Rows from expert 0 of block 5 of the audio encoder, named by matrix and row number. Rows with one number belong to one neuron. Each number is 500 + 40 x the weight over its row's rms, rounded and kept within 0 to 999. All counts start at 0. Numbers have three digits each. After the name is the row's rms in percent of the matrix's.
# gate: expert gate (encoder.blocks.5.mlp.gate, 4x48x192), inputs 96-191
# up: expert up (encoder.blocks.5.mlp.up, 4x48x192), inputs 96-191
# down: expert down (encoder.blocks.5.mlp.down, 4x192x48, transposed), outputs 96-191
gate.15 115:491532466566464515543535527501497462458515499503499504470457539517554467534511529518546484534466455551509475428515593534485501467494468538493495538568545495524533494472492447397497540466484490468455468484471529519475503505442494488461612426509478514436544516532476475516495453512463581579
up.15 129:499512487515451517495498408511491477543497515443531508487541508550516454506482502497583559569486447563529516452457566523477404506521456532481490544491565495619438474457499467456444536496480502511507464491480536450462452500458531482418568403502487472472506443505455530509523526459545506501
down.15 121:589410478491497587505547519482472523521500455513417543531525510518502457498510516464529422447553485535487453548554458466581579490575539522492507457478489537399511471464544466546528423520544525502502577518476453536504461467469553458565434489498472476558538552534548468566512488478513513457
gate.16 110:486505435540529515500529451492536482402496487465439505506457586538519427483547551506570495440522540527492537464555609456507497548431528500503489467528528484535486514506484432470486539487483562556473519500466539519514567516538517596447606518445470539562465450488459549491450507479494477508
up.16 101:527522562464517500509520534485467469589503525505544456496535436492500556539509440485429485564482492469464506516495420577487487497590503499505544530529490601468520501529496581489554454553482480481486466475535514458510434518500500415509448450534556531469563568506536501547535501495536506481
down.16 097:462512485524480516410514488548494504427522467467565514539502493509517486548469471477514518496497451485529551430514568475442512502488460512461483571465525511500569511478514435498459546467389546534490514500454519475502463444555497567491489390460479490519495512519504540450474453588536463492
gate.17 078:514470459484442495507527547433484449507387520508495497514524505569506480469419487546456427434476486474521546486497489504497545472494493480441551516463496420545457512483509497485548502525434425474489537452519489510526484508519634512552552488458546538457492546493507543493584518475502508556
up.17 070:490469451506420467484510546435469466485402518489484505478569521552514470475427503538451411439485541458509515467506478517484544479513509486463567559468492420546465506470517524472520483519454418494468514470499497528532501525495617502542553492462536559474491509484476541506571497455420492552
down.17 067:550471521535530510476537525540533560485497555598533458542471503508476548528511504445503524512565479527446547419445455494498443558510502522502517543478496534488474423437519526443420451547495521497457510532466500454543452550565459506522527502456485481501547437536418502543464535472547514526
gate.18 059:544503507453526521478468573558526506429356564567433449554426449452425497472465474531499402509512521544524453477542454564545485599523530507492470507488542500494509528578464479477477553449512529524457451466541542437525479486499492514471531494434482493449498470470492509442449454465529481458
up.18 068:497527454557455476547582465417456521585639454456524602466554540539591485519510507487522587474464488458475513529435572442468502435502491495523564484477454474512539444438532529515513431486496478477522521540415449535461502503520510485548454500579494499513542532500511501555547546527468548543
down.18 065:483490473488452499436497513531507572470449590524462443537496516491494596511462515510556470480511498489516531559495467455509493486486453566555451465520534556490459513525531436474590559530466596590529529528554517502538450461419530436495518484474439396433472466491472499491456491465508484518
gate.19 036:535490529433546553511454448494398486461472492558480507525516479590508530543461440505495493550459549468438497400510521549545474457588500534470515572446465549507504517528470485546468493513521502540498445462473543448466521497525405505488528453547540516480592481506518498511485438497533542529
up.19 031:467468497465483497489519452548430439511485462511486508555480525467446463505489469517535569545440510532585522521478454547512453544468537545514494561508569499485524524488474534466521533462536463566472493574508486506518511502526489498490547478527484500480479479454516444560451520532582494439
down.19 052:506485497552457509559463431525474516470516580474449517536545513577539582524485471541479538443479544459532538494492485452534510530518419519493512459514572496432463544543529527463491492469511531542509563476466541529528451544467515512540552434463523478513512523520518508443456501465409558542
gate.20 104:421508489500444493467473477485518484512439468462457422509517477437500466487517463572516452580473462524553458464502464456490503497436504474429487588465482475422452496465512489490502470526518488412506461475526439489506533475493477502512541428521476451559513457568483517450422428514525545491
up.20 106:420533493505465498487512505457519501556448487511479474544518504465496481452512466600509437562485464559590517490477509507506500546474541499485526596473501485453453476484578526450511477555486497456519492516501401474480547505458485531532583485520461506541560512549488526490467495504557515472
down.20 104:519461486500540466490561477518398424436569497538494548474512580536404506523506510429507470480555537470432560493501523512524584396460531506559533439512509492556479463514452476484495461536567422525517503474506475493524510524528529451436423524518477455445466540518521484555511508466512500465
gate.21 088:504523459496489501529502452463480426454472511481560532525457462548550458533439458518514522507459545456550505539530580576492520481479508462470571439412533498489494585380488469501575500559479467493498589459500540523508555434458502542447478564457546491446482509513585529493496447463423531481
up.21 089:514467457498590461509469568452417522487467452453556552500526518568500497520483526547490429426530621465525469544468488529575481452459477494530545530443489564517490539502424446507512450432571497524505420522487512516489476512479568500533512507463461525496549483481490518506528422450531494479
down.21 091:479445541508513517456507567551549459539524480505509441534502492477453506475477487464496457531579439481485567456473518543513476550522522521495408464526462476530512508510528475391552446454491547441510463582508406546422432564499442507471557503532558539462520553560515492466471539513517565552
gate.22 131:386521533498482476471540523525521513560465521521519507520515508498482464426547482620507477479482531473533525563501504496476476535484492523481557568483487561604572516535552575475499461497453411535529511482519432532568466464544533552430552562509545496488487524522470551490523559483549533490
up.22 134:430501441531472472471489523474515464458522514505480576526506504533534560503474455465525524494535502513583478524553538494493454508478507450432491535535423494489513521461561482475405511444464535548496565546490447499433523507415480483461470567505503476468538543425491527519554503500534465510
down.22 124:580484503522481577521471528493540488468511515638513442489574477490472418495453508611518437528402534511459460556493518476543475502543453533527486543552497496452442567547481515516531522483583472443449496474515503509523490522582441561574526516566478540547526511563505496478472565492478501500
gate.23 074:467494422519449520510503477510529487519443482484450548559417505551457447422518438501545521491491520517518543465445529489551512456545547550484445469535470526475511554476500409468458487550447467509502514551510490548525508567457482510539539460469505538471574524506509516459546494555480452455
up.23 090:516508427526476523504521502527484478556493424511453523526450525563450463481534464504533516526525484528458556433495520508501476475549576532448488449509467503510523524484494410482463481551395509557549505512516551535543494537417505531517505492484492535527558503517504521433591506533496493482
down.23 083:472546500502522457555535570524479552440508550476519517517491478452574504566458539558453492482467495486438513533505468448521460513522476563518508496520590518445505499550542478536457522519453469483487498472532452441512501466508581465432530421430482523495513496465401503473501476526459526476
gate.24 093:451453453474515485496512433464503505479489443523531480479449527434386477532485484493546587455468538487563521472509506449485494445546497544563549485425485521509560477415516473487499424453459461537437523512495476467537499471464483564439538502540566502467544509566400484523506530477514576478
up.24 097:473453423509475551516515484539487506501486475555516468539488504422496570520481536495538584489482516519594566488489502421468488502573504480503556513432500468501542427424561441426460456458485475475479498508528494466484514486466493531464584509500571495490536488526467508506496538515524547456
down.24 093:518473508488506528539503546545507461551449491506464503430531505543550549544487499522488471499493472515524493554541543497481423497576559540406556496516567570566498566501449466496430441441523472566465425537471521545540456578484503466486524463509498516505577563500503556491521479479437510493
gate.25 041:510481547513471470495449523543481437575508487405540547501471508500510513527433488519480534434500519465517485484459493521524510536550520586552467433513495514435543446535475450494476500540536543449513522435489525609461539519494412427439542542443511498543585480496545491438465509589449505516
up.25 036:577502477494523566503523525478449546500538466550425488518534472578495469490534499399561532547513524495478469454485543439510476412550513477487562501491518483522499486493483489486487511447432434439532464565490505447516483494487638544507536456557509598456453542491526514505504459483489443496
down.25 050:514557504539513533522431451538539520524466570459491539475531487446551549561485512489538483474452474423525537522576438507508534596513476555567518486523551482475482517526551543468490482512539557533465513474504450550496438503454480520472498466478526496491539458506511518486517556530421503526
gate.26 057:475482517478446592520433463502439491507527430497496513495499473521514514490473492525456488503451525457530506453495542502530459547423497552447439528493502541494541526553477529515546579472527512463382437531506541522515479506548511484505539550504531472495557485473467511488557495560501492454
up.26 057:466530547417463509486477497530592440472477485516456500480514540497445443402516465570530470505575489512491482485464487482538514508506449506465524485508513556518522484514475464479503500499458530545589497435504433516512519538479427544462557504473557553528508549521493503508515593484485492524
down.26 071:507478435531441476515572533503550535431532470490464574472473496466579489491485540499555505400477510456508535449508526489474502427502487505512513484557516469495539564519486543426476493520543602491513495537519548537525465524478466469444517441503448472530536478533509482457498447496479576532
gate.27 129:560516482488541516453523484498503526458509509559560564513492495452417515512547477518557403396505489528536443443543489518472508557485533459497521514511454530545473492451447556550513473584452454478462571526488436532538469538457534532478490510509483539503540599535477504568571566435567436549
up.27 119:540590518508540539484422461525507500437478486515517511504588479481468511483532576519479482498460476523516441512595537408509586504461481464444496539521471520452467563463479511532570520527467477493484502434511490522507524511522519493478532467539471449550465540590510486515466470508518484555
down.27 116:495503519481428487533461541581437582511538552497476494460467586516469479454480519469443486479509539534519474506486464622477466496463468514563549451553544448504572513452553521435576534479503479517491467516528502531417518483544460492427520512535497522533551540468548475521501460475567533538
gate.28 045:445496564514505462452526523491524591481491524528561500544538499557460521497480503523488514478479514427498489550533474513551438483531486530471488567510622532496452461435521446475438538500444521472471562537463537509537427504551545566507467524490441474461555465468524502506512503477527547456
up.28 038:524544443571550577515485508508546422530506437471492503500504453515538466517516490502470530557546478547527539493504551451466532554443530475501484472418394487533479496574485463501563431540558486567459456487546472481566574493421415489530544468513548538509476501575524499482474487518456519482
down.28 051:528471491508478490471495406451501562473473630551455482515497488517522542526444515458497490462513564442497482439548454563484487573487520470502496481522573481438440543484591562465530530405525537487533479407429496457553445427512509465504527546453498440543557517527525520453487488443416559503
gate.29 090:499585542414466505473579442496462442470497480480467459531505420494549518491486506569480587496522477485509506497459487615451486462453495425479541489528533463520528563491510573536446443518467484551563549508504477573545518532498447500510506502443508435483536446439433495469462544493520463492
up.29 083:462503519502460524481419509449491470573435517478525552424495533439505492535464453518506531471436463481554411546546528486500524554523560564517565541557444611469488512502519507462549513466524510468491421595538536461462518477469473518462501538581514511548508540452566413502530434543470452510
down.29 095:518469499520593513570456498413503486530479504496512421489464489540460535485448501585490517549499541522508512580552481469489501542518464496493507434595503464440526501495575532460495508574450487443563568480497486527557485488454569500483495524497483453447488433471449503434530470503448540486
gate.30 094:524482473532533500466558476433506530560518526548583515478481510558417433475496555479510465473511495541449477496523524434481565449491399402498467441517564447493447494495438421433550518543517523455496521501422499519525509461521552430560502506502526528474487536527523498588554444501486534490
up.30 097:476528527453453444480441535588505437501500468451400494536513525445585580513539455524479539571483489487498521519444467530479425535466570558516504520465432525514538496512544572509505515463481436529512455540564490477483482553509479525455523473513465444540528451506478465445442535509458502514
down.30 107:545479546514490448513508474469527549462492537515574438579502452525515474555486536601535487503456595466519519495500489377517536491561499483496477509605559591422416510553491410438487467513546525448505496506493525484492528547522566541555561518487481451501416460554526514440506550497409555502
gate.31 140:468485485527507536472513474482452476454509525398479417456475471489530568464525548599413456502489530557531478513539538485511499508512525434449496582448490577487437477539529498520485462515497455472472473394485485565543477539537440560504545511487501490526509486487464501501557488421518427522
up.31 148:443476518475492417453534496455485553525467505490526515452531560484495515489466513549517488393486535583558526507456461488540528547485545521511561543516485483459486455476463539491493480495446485537468466484562483570509493501571531513504454486576603443610504470444493531491564472438483464537
down.31 135:489522533498513489597529494481538457513531450459510540469491462624533490496517499462529462555500480452456491456497489416539526438517509516537438522497572534627458469491491488422593511469472486467537506514537453482489498587455510534455525509479522551484458504561526446547494514454563581520
gate.32 020:449464493469468445536494480493460497488509487486507542541498491579469517489496482500546529474550486551534468462523540488531461455538511493468514530448533535471474502449508509436470486499506483525442460415514443587506468562517524517560573539561487431443640457462564494452480525551430466465
up.32 015:465540465542497510524470470493447521470471454515453555507514552533461430457492448547492495539497515555477462477517497471430449487503497500474524455436429483502525498541568500514487517426469460535421472495547440527460493514488550469567511430572545517441466500494475512513478516556403415499
down.32 060:499500465612475507491477453526492502504536575504454479520616483488535602526476498507512502483498538480500492483488477495556455562528545594459496514468528498494492513490509587447489548425611586532491476453519500494520435546460528462461579431478508500469525494501535537425474515481472590486
gate.33 114:455557450500513440514524424482455516579495547509510445534467485493447476535480541485560590467518505500464466476537574568459552583569480493509495468570513576488437462528499517450532476541495477544484484455455511552539455420474470491446532489531476437466508523472477511431433590476500485491
up.33 112:454506519476537477443526500478478532465455479525515549458494561500473482540478513475486464556569460499549450499506502479508497534483500502447480431510439478529551468464479521519545479458539577499433480512464466519497582495410515411502443460535518520510576461422555549449416467581497518473
down.33 132:499515485449448504468526528503522468489501577482489532509505494501424482515459430505553484520443530488570552523510486529523513452509463449483525522568498506481491516469484469481449454512512458570500496462529497456515492573435543562475471513558505525492509517493445543523535471551557492490
gate.34 046:433493462479496497462516491523555468527462519494381505510471429538487457514465493531535499458442516486571418488568508520482560505517463506518477488444525497463543568438411553463480484533529567473549430478505506506515521459520527538545462519519500516416463548465508570511429482540540440581
up.34 037:506528400480544542530531467495462471455510584517429498455467458492394545502507491508450479465458477453529516487549502495521553510516493443575445522518549505487556568477516470576455541518528528512516510491509505520499517468461508464498505487453516465522437595463535517537414496510492469506
down.34 051:558575482565472544514535451572577522505495525506474533534504469459539550492462516481500559486504507467512565517489555533556484526572527486506521496500534530452420533510508540428518526505577513482478505486493578479491543574464483486487592476497530479521525502548540523502467465475472515474
gate.35 047:518582469382526460459464456490554522516561496470571497430498474594448549564453516493448464534485466476532510472446558486521444528466474529526552525445536531457467490491507549510494434517516500495515521533553512519494500526490537458573594484451483495527443513527521475485522512508464522515
up.35 040:457580509382463466504528480379578523529589494409578514470481488580470472532509450520506409546448525482473517483456538509494478548501465524496545467515524496475441524509488531512489423534493481499546539497562506514460491478460527497553517467447525523516506487498465467501564486496434538431
down.35 051:470489483548451498543513486483490482503453586505428534512484555425551589491509511538549513457499509465497553500545503454543433504522473546477504549488490477483580571481606552481514549523561560504482542502450486553522423540530549568477509513523453410533499505470509455449507546497541586547
gate.36 126:486460478556444482484456559542506544537505561554427491536474471464546462541455526458549495524501501466606553578439492531480522458437443552418559532531525474528535424518499503519540498507473524453474452527496549537526484449557491456522449503458532447519475471505505480544534540533531446546
up.36 125:574506480503478488507540518449544486584506494551572505511570516437462511527501463440496500464509484500479450482477471448516532504617478489526506371477508560491502531506499523475559422612494479534540519503484463489399457540482520478583541452491463531538522500418535501435499513509454529458
down.36 124:499553402553514459530505417565555498551524591500486576515560474500454536445502553510514512519535512491491482526545497481478500477495514501438480494461514421484485470519507507502501466493485503481560539465462531518465541549462452497503505508549506484553503512579461537503457454525425514532
gate.37 101:537512507451538505459448576502550524513584516474474426529517544463517522529480472466548560513487527473482564487479515476437454535499472493469430530499520542458515578472495476467490519485554490472546481511438504505520526522537533506521561542550491435517505489455490456503561460535424502531
up.37 091:601531552471539574444509483470583450438518494469446463514493529476512493549456497485542544546466484475531444488447477483495461634523454500504497485479491515429444441580479471418519487518491432563516524449468518548511553504542511545454518523587550511552508448472445480471466534440435578560
down.37 097:498487520539454493540557504479518516524469525499503486544417523508497514443541536485471479479508502509487470484579490518512448499475426532504514469541538434407449519521543533536502494478513565504358478520533444479499457506514485394484481415483495475522537502544576516467478511541482516482
gate.38 135:513473538537506497534483400551528543474475432556461501488482550527493548464472449439436518497394506480520526535565512600496458460595536473489519479527496395505532537503537495478552433471507482469457477436496494584545486521527467492476497476491526458423532517466509461492504493500462538557
up.38 131:493503476525417538452503611517444557514475556464584497465506470489538491528493535499566577579552514533500492472437509469497493547395514497457437503476504556477491433513499522487445541467475554501540536544551582449427411505437487475559497561502435558541505490525392513524498515521561410550
down.38 127:489495510484504466548427510475517498493516458474472451544508507516476513460503513538471515462457559594491510496452534495515511446551467448554549492489451464529490516499542442578530421518466450502426524521513473482579529536513575441549492493496586431488513465483603523481473554490512488485
gate.39 142:510495546514537482549490451482455489516565489489456471498446468558467450509514541469521495536522505468497464516516482520526482476472490593438482587534543473541515471461506526507540523430471539417399482519557494518543480508528503463501481582519472408518466504494500475578435431502550516536
up.39 146:531494518459515444524434482503491480437475516507422451510482482506516439454447496449567496539506532516559463478541542559444424495515489519510512541520536501528600450474537512464472485531483437472453484559521480497505493482509494487543504483569503407489530525455469399538563413558568451529
down.39 140:460458510489554544475468556517477534481487496538528396530489533548545522566502525446559534505456542515520531407542475484474570464469529502542501520533519490558512538473459527423484473512483528502488483498485538571532491458549476456438505566425509432493523473465496540451433491490547506453
gate.40 127:534529530519461548589412495475485574506488512483531500432509536578530436560511463493532531533539523438458504506476486430440519516494453453493562503433538459444531574492527469475536449504458477483512512525514516498536462550496539567524554493525430436477518496513548518453469549528461540530
up.40 137:522510515532475552558490531491468539542503528524529502464517513556568450530512451494548502495529506452399552498514492429448500518474496476506524503458519466467522545525521448458535512545439492502498524504552488472552459498513513584514515465548483468472527492531522555467493577493492543573
down.40 123:439553429472490516474535478550524515532394497462518483550490548496468492449551547479502549451479477496539470563508466578561475465470493520452525516536511422492482504457530500476478541566499516550449561477503421482542455437579467521513473551457538489504470521509515462609484394484527504439
gate.41 120:521563530547434494492541527536498532531527508510448536569447554481554423404476565561568537457422504520525466564469512486530521478418446478559461493475488470510447474525597545549528464498507559478537564470484453527483475552504418537468471494530500452452523523468511503548505500502510439475
up.41 124:480528577520435543501561535489535454594491481508476578586433549533500491443503599484495548440460497477499456483504583533524460520477438514470499536508515546550492488514609519526518489485517515440519591501467522550442488513521439534452507526505516556425549462516509484553524541469481473549
down.41 112:490496456555561493502533468506497447491445510452535476528493419440542462556467451479550456550462462473536555541469474437492506497518502476513541442520481536470461524532468465500488494524555479486497445507549491519566408452518550499520507504540474511506515559563494515535510557501430457419
gate.42 099:448501488477568463508448544548457464468476433534521555512533491485506536504462546594499500518465560475545470558457544490442496418511475471412495501413433474507475520552493527529571452513544498484461503447504567572402543523520547493580481481506500550532529506504461558506489444472527542500
up.42 099:550472526530519526538526458476557515544500560473484480464456556473499455513522434445504501463493501516493532488483503527556512568515491538571459526613563498495553476484488468493475565532484502479483468572509475487587499463517490468411582496506530436484493488524552450516525530535450502476
down.42 097:526465384449428492576382473415522475471480449481503527479447488497534524554526563528425502505489447510512464496466418465471487490462455534501542530565474522436512499555488536530492438513564555471532556479556525530471451465511563518508528476505461486593562473503479549499470471556511519522
gate.43 102:462411519503561563412473515542458480521531481478531517517520508513508464501487536504509559413523519524523384466477562505463429504459499481513460527506517547532472559470543483541492553430520460564506557459560422465527499483486533504504479425431512498475614509476543486526541512545493531566
up.43 097:477481488500548577514472484523460497536485482506534522519572508551589449468466585557533560438522488494527416532465571524519484486472504439538443454519493500503479511417488513530480526445463476551482484476559462510507512440498529496478478480523549483476584520496482480542512514488484512491
down.43 107:520587458507481476491506464466523526563454499518395505437475512468526561533506450590500443465479456502504538526562504443504544447555506504553536538445524521466466485573494528484452446554502612569482487511455514536487466489494527465489445471485520452484467477587521464461528509482507511459
gate.44 109:498500501529491521540504541596446436467488536556491508470392514499552522495481492475532506464508549550522480468489473487462509506509434516398526473589447559508508531508497475507480569503481530470446478519554562581489449516477528489480516529482464534502496437469469486536540477485537377517
up.44 092:466517565489507542530501562495566516414554460486499574574559480562528556493495406505528528540543425521483545468462550404519526536426578472480531471484515437515530508496464526511470489539479531462526549441439428470384546541502535470503505474487522527467527537497548504518457551458502526535
down.44 097:482519481552583473522490463513504425513485561563519496454492468477501513489525464511500460499545524498433584505539441497501519509487436500565513487570475586430487480556474502427449530494462481494536493465429532451526524548410497516457478467555496594543492459547475439457529493486448480522
gate.45 115:472492523563462488558571522482503473546544529485478526535460573438486528421493556532536511459471540456558533498484432488490441532473534539480541533438525496493497474551496369527507536553462528450482540500508555505455423469499580461500482499481503504496504488473435571554459536457490516490
up.45 124:504535497492503522566542548516524531521475550588517487558476535514541519432467518477541490505465548406540537494549457500476440475473531543508517522517527465531513478460431386466496558507450493498479540460442532473492412475522627504478530541456508494474491525473430527518463551471506527468
down.45 113:535482521473522463498455489506486534484473498487480558443504521495486479507488467496504549483562460471425485518506526427436563529475433553516518517489515541460509549461518590542454458454484440501543536467497528488551538433467483445554474397481596518552469473492528481447535485518560494537
gate.46 098:498501486457520540488517469493495406511487533519521559507480531586429497455502527482478512507509488493513538448461570551476524504543565505564480585457553469535428399420486502417476476547535504511521552439511539430517482468511483488526570498497527530520528461494515520516523560516524533490
up.46 100:509499446464503594487502435499526384501494497535547534508490532587428488487506502450505510489524520484512544461463587511484510520532571445541486570486529469482387413404497485462471460516525484522520561412502514449508481457492514461525555489486524549509528453491522487532540554511485524462
down.46 098:459504504507512534470522481502483442412525464502488458528485510490523535557510503535436537448485480477529529548560544490467451491485457548523497501466493598505587567543535544503520549511436483537486458487489526504527509527480513582572476495398534466487493568514432512507506443534501424512
gate.47 128:452507542482440465563419455523473563493448518441518492480493441551506490399512495453451538527525463539481498525517512525567527500495507547494503549446527495559493489480478484445516492556550499515510540533472525465460573438399489516455563543552575499527475455473522444536465485448446466505
up.47 122:521476486542570572502569514496494424467506443562429505562499500438490577523382478480491529442456432498554504497455449535523532507535490512569545524495562524467499514503533475509470430452455541480552466470505476490459505508606483496570432535491413454421467487487553491479552482514555534506
down.47 108:510547501486506515504446499568526486539527467533418505452475470489501613450521501497533483457516530447459517436553475516524444447428479447441465509503505564506506560485499503501546485519441497553540452500482532508491501517491557534486494442568547565496531554524454501430504527494526493570